{"model": "multi-label audio tagger", "train_examples": 26041, "input": "log_mel", "spec_augment": false, "mlp_ratio": 4, "layers": 16, "width": 160, "mixing": "mixup", "batch_size": 512, "epochs": 149.4, "lr_schedule": "wsd_sqrt", "decay_fraction": 0.2, "final_lr_fraction": 0.05}
Rows from block 5 of a small multi-label audio tagger, named by matrix and row number. Rows with one number belong to one neuron. Each number is 128 + 32 x the weight over its row's rms, rounded and kept within 0 to 255. All counts start at 0. Numbers have three digits each.
After each neuron's rows are labels from the 100 clips, of 14848, where the neuron reaches its highest value: "loudest band" is the band of the loudest frequency at the time of the peak; "responds to" is what is common among them. Only what is clearly more common there than usual is listed. The data: short pieces for a synthesised band: melody, chords, bass and drums.
# fc1: MLP up (model.blocks.5.mlp.fc1.weight, 640x160), inputs 0-159
# fc2: MLP down (model.blocks.5.mlp.fc2.weight, 160x640, transposed), outputs 0-159

fc1.166:176143154069090107142131119149117118130112121112126178107201123132090084149131125129159163105160063160143101150155121075149151152127118124078103185097098165156109201148131123128166089076140200118156095163106194113139100058115137089143082083193143179095175209131116162159156056193173138092121152101123084140107148118104096140146129124150107136122154143115088121128095111102150148126075135063180130161126106159149138138113093184092200117086116117134183127097118116117153133140107140
fc2.166:163168068146109055140136182130123121108111140111137111068188079155144100080093101119103128132168077157155107154173174095093114089125110179087177126132154109083157174142103129152154113157091136100131179143115114087142123154103128159121158128095129200113133135205153110142122177113073134109151108174169134159145152120141112109137115151126090153099169078190115183120065159171147135141161160110133114124105151151112101198191163069063165157160081090071132150138094148119142122134169170
loudest band: 500 to 1000 Hz
responds to: square lead

fc1.347:167155097122110094132150207129157128197154133165091156128112130104137083061102059159105116168150137202140151151144142135093152122145077130109165169121113134125073108135109190138153044154109126172123103145168137168143106038098131144159070107136143142136161093108123083124148145128095150132063171143104179107142128115124084147087142098147167172195170110094139131160150149086176085134117121135091135189166050098155112111105151133140118116170173161112095136124164118093110176175142137
fc2.347:189173128114192152096156130138166172152104100142145143082198089148182081124154134128170139169143161077099138192071144149118152157108153149114126146152109105120148160074070173068158126117154162104170105155157144098158096129101110079140134108150170137113190127157110092139131115117110140135045131134165092132138127139124129122105056083140163151125139145214134164133107074142126124152174109153185147117085143106122140140161092104059133148139118154074176082126138091098128099073203106
loudest band: 250 to 500 Hz
responds to: flute-like; text has "noise"

fc1.187:154080057174136111093124087140113136072150176173090144111165115132144085165171112148222125086134156129121142135124126125101163151133142178118156099104130137114116200051120139156107078138126147139188125142134128113161111105150154184144136171155160130078131141108180093101116176135157100137092118142135123148170109112172097152078084202094163160081204125098138097147151108083117119157098146063166130109121136078172124128125111088129161112115141194069114073077104121173138106126134183
fc2.187:104123075141113155117130181114075121166129113139096140083103166135107141129102043116107174094086097102114075144200121114098141180118138151090126082160115136171107112116159115158093119171114122133117146112151118183124136175085131140094107119164127096161124153171069130147126161137155114109136105169145117173104132129080163103103105167108109069150111137210182085165158120140111057052067138097064131116168164180127185123109127077167136084069131104173113113141171129087143189103099115
loudest band: 4000 to 8000 Hz
responds to: white noise; mains hum

fc1.542:146175117095103122150126190063161124138163154157081104192106165137123167094113119220198160119138126124170117153196086105107134110132125131166113158082110141107093075167133165089133073081104147158093099115115084162179115103099103148131136130036107140137151136100169122128129079148146093149124184120104114202148113072122131110117118134139155146116113144100141130092136174159174115189127115093124118156153185092108088089172148125161126051120091163143140088144112121168128160202105139
fc2.542:124050118106113138135142160146089121171147071025138163154127122121124195073089163132115145189112124165165132141165135167143185116157133133126193136136138121192121115171103198109127157090127130149145132186083116191149174137162120119123122161115120139134163121104142121117118109108130083214148080088139132121088119229207120162117147112131138155100134117101118094114154126122115145195204105084149134132130181144128123092120147162131111102122168143171131096104118181116144176116150086
loudest band: 500 to 1000 Hz
responds to: clipping; text has "clipped"; clarinet-like

fc1.108:143203105116110123139109178162105168109110116110158106141168140118106122073139102174131107135151154182195125129080207129103149156157102116220125088082129128126156145123057097113142145165167101113134094143066174112163137155151131131112155104156127157117144187099113054132092173157165112134139133066090125118122134091137037128122113138074140168164121203133175116142121093110139070117136125112099111153166071213114125134087119166085166118110134149139159177121137121100157089148099140
fc2.108:159129072125073154136159200086119158102031131138062096117169133133124169104134153122135103111091160112130129127123119123126120133142140198060122141121145106164155130108168141125123091135091066111144115095147080079111170108136086095159117134117136025151080122140142129124142094152149125153147138136127126138121159118143170130206104156146079139177213129198152053123102101147153069150088093166078124125158137128122117170154142118190115112110135127184092064163095108118143147101103158
loudest band: 1000 to 2000 Hz
responds to: string section-like; saw pad; melody instrument: string section-like; melody instrument: saw pad

fc1.182:176116143124086137133129128104179109157129152157116168099147102124118096118120133127097116168105070125138098120215108074136153127087086125182049208146144154163103117098111091139157075077077135109124175148131130110113139201123104088094085129115123089132123174143137110140111166151081144180112121055127116183146123076182086125126067171116144129067062138130112113117116146195117185119121142123101144098147139125093038109127134137156130150127114095150180158094123125111168189127094179
fc2.182:123140121130101119153137069090125236145107106132117129150153187154145102121124115187143086160104136177166063126148201089121148138108129124120124131180145093122120151112110190140138137132130118141109084157102119104122130052167124116136124162139136150076175097118093125122079097112082093113182137052118091124123108185149144136099169130112192107135132111104135122086052090103161099126171143116130070155200116069092134165153085116135105165163117096088095151159060197128140148102086144
loudest band: 1000 to 2000 Hz
responds to: harpsichord-like; melody instrument: harpsichord-like

fc1.397:124115111151161145099168200142191129109105138134116127166092135130110120096118117074194126113127154104143153060125094143134116076165124090067143153129128113145155184128100074115144198136125130108119053164173159125161133031182100179091132096098121180130165135144093142114106105118118125111128108143135116115149130152154180124092119155114147182125094059056156121127184173176145148147130159107224083112114157125187067136119112146162110137090155123108082080123113112129095156140138181
fc2.397:098111131157145097111121140060136107089095068104126168113135158148110139103137093141091185159066131077130134085122088087119142119162072108121159121116216118070111129110135176121117111123088155115102079150071085099143153057146068104140176084095114163190206137098103112166183201123168169150136122117115149152085076164136116133108136120120179159154091124201146116122129155141150150096095143097107083078144101141135160112166090129088125138121100159092071101153081137119168151152115114
loudest band: 250 to 500 Hz
responds to: clarinet-like

fc1.77:117137175095095112148164149119115153108187069129094158098143124147113124132170118155127116155117109145142097157119117103116146067140120145165074128112150117147102113145124187081159145109073183188120086048151151195205147145130147144103088106055100149120078091129157103096122211131158132162135147121123092163121145103123094112074180114094075124113155118137184133126079182124133181169176173116131104127154177079086100091148114128107187119153160092141150106132136063114153067153167119
fc2.77:145054118101077142156099120126138095089087123088186167136166160186089154098160111153108099106086115132143125117091098136097130096156172135155136075112190097113172122119143172136104120147122118083050159110144112075192146085142151147066139099138117165141154149129162129144134076189107132178119148138090155090157133145118070112164181122128165122056131178101099123122148141166080160170125124112117093185164110102137073131101119071112120134183111117079150177152187131162115118048105128
loudest band: 500 to 1000 Hz
responds to: clap

fc1.284:226137123110158118124180210118153185148130116132115117138110126146146081129096129133135142113108159182105108157189082134085125123104105125099132182132148177130126144100129062136135075069134112102066133160148126153109171080163137122062189086124121152107095113069086146107155212154096119165118102154150190134106110159125109120142121098133159175128117115110212102150154175163155130104136134130153124064150089110101090129121088075110146137127112146136051143086135139211159126111128142
fc2.284:125109183103089147160067150094149112105168069100135116061082133109124132107091144104096165120079179156122179123088143149141144114129116192191106125098174147091131152115110150163166096172150171177117075177178116130100095145106092123107101146163138111085155098150106134094202054159157128131132134133081074088088071124131181202132097132172172137167140155141140137113152096135135173113168122115158174137172099149140152078091133132164132074103107123135090100115116138148062136113116064
loudest band: 250 to 500 Hz
responds to: clipping; text has "clipped"

fc1.602:167104089202116100095204122157199126115127104108059172091174111120129198144206118139068110112166120137130148096134111116121059120077104126154154070118111149174116092092129138144133111073107166150108165153082137126114218149111106144115141117160102141114061109138139107106124155158216118067099148170120143114120110187163107083171133154039163109134122159135133130141143134130131103127112180136120101164119100164141128150120168109136134133119136125110100166150151133093157159192130069
fc2.602:107142150184137149102095080192080117120040134146164152125120154108139159104124121100141095109103165086107107112115189162111129216120075110133141107133152139113121182158163047138074208173122165117149109166115162064138170071140128147145165090144133134126092165134128163159130130119108121137157061150136146157091163147128154137152099062139143107141123146155113197124129122091130135144140127128170110231102097042144142093136132127103141180087119162111103149113105114109117135153064104
loudest band: 250 to 500 Hz
responds to: sine tone

fc1.384:121199116171133140079123111127147125125100130121144091066138126114103097109097141127138237146099159227162119087140109209079101152118129140133166118150109146156154193155195107130145140060103148107186100124122082143101105108188106093113106107158113138151175107175120074151130100184034134135101146105146137146111125106122080174101157164157148171130130135131065115122124126098104071115107154109118053164136125103139149097090143140183112134077146122136108125103130113063129136100120113
fc2.384:155078147114124132137111170071095184127138084149068154171163175122111138173120162157136123129120094176113075175104116053115101124132028146126110114181109143132169109090120123110183148059132129057054111072152127127137110091144089141070149130126110121109226116186119150147170140137147109086113141146109085102148101097153159136116121158077154104167114089103141103152094146086111102106066120127084123086100157156125168106105100125115135094126095122104087134198146171141106103130163139
loudest band: 500 to 1000 Hz
responds to: clap

fc1.451:102140123161158077161128129148100134116136117130109218059135138155075107131116139149190156143178180105152168131105083150127140133117117149132048038040155174106140104130165082140114078115109149093149117127190165106140124174115186131141113132141205064157132092104130079113145127172128144100140130125146131183167100112148114135090062144143141162113113173146140048119081141067182141101163175093096132158145102186124106131104131154155136134115107143127134127129158115105191149131106118
fc2.451:152178145126163140181151102147140204101151172119080115094149109086122108113140125112141111177125130132123117154117158177109107176153184087053156163153073101068094106114081127143093142125172076075152116098156130141115128180111115102131145163127088110143148122159170154046090142152140094119101170129204154126191147110161163093170079160126110150120103127131137080124132105116181146116156089121147149111105145171171157179189135099080111134137098187181157097123082097156172104085100178
loudest band: 500 to 1000 Hz
responds to: harpsichord-like

fc1.298:127159079119144125143175147153144120125111179146148102124088103187118130125138139171155173134087149122168162162122086137119138115097089123101100116125163107106092175095156136135177117148133103127103159150155109155126123120134091137092039118040140097201110129183169086136119121112119057173133145089106123130148152099133079119092121129114074185120151212107092104085113143164142058110078128069066088058132145148094112116090115133149155184088185123193171129150136125095157079120108119
fc2.298:210141118062145185103159086070149131122137197112116127172103138122136132162063103135135093113147179182159104156172166159126170134137150132103113141134089185139103100130143067146165127118163113156108092169110143116123175065101065069084115160118111102106148123122138138133153087127164125163131121051056140119126105133148142077126108134125125115133102080098098130115086091135119073122218128141132121131108103137181117116178107106195041111166123116092107124120126165061134124092133164
loudest band: 1000 to 2000 Hz
responds to: clarinet-like; trumpet-like

fc1.439:102160101192155091132124152128155135139145148138150219092102168125140150094163118077155162130137142138109162108140142133099114174175112182112132127136129130141138091169153134092133170062045140166159069107146186086136186097153107143100169178113154207056069132115162132147089143100102134063108116130124116135128122156121086190141108169123179127109152164065096128140098147143173101095117157100109107156161073136121129111139146157110145176170117095134158108113154131201158201147109160
fc2.439:114095188144106082135140123152114174128137135088139158195140121046154089180117138091125101124149167103177103117099114120152151154091108152152122106161202131095124063164125161156163133112136181124126111181123114111148123108082166137174122140134123138116137139117081115133094131136168207107139153171147141129109142153132134223101174167121178097130111159096107212150104158110127176123090107134097196079058147164149122129072137083153162101123058171106158141106162112122059116088145134
loudest band: 500 to 1000 Hz
responds to: clipping; text has "clipped"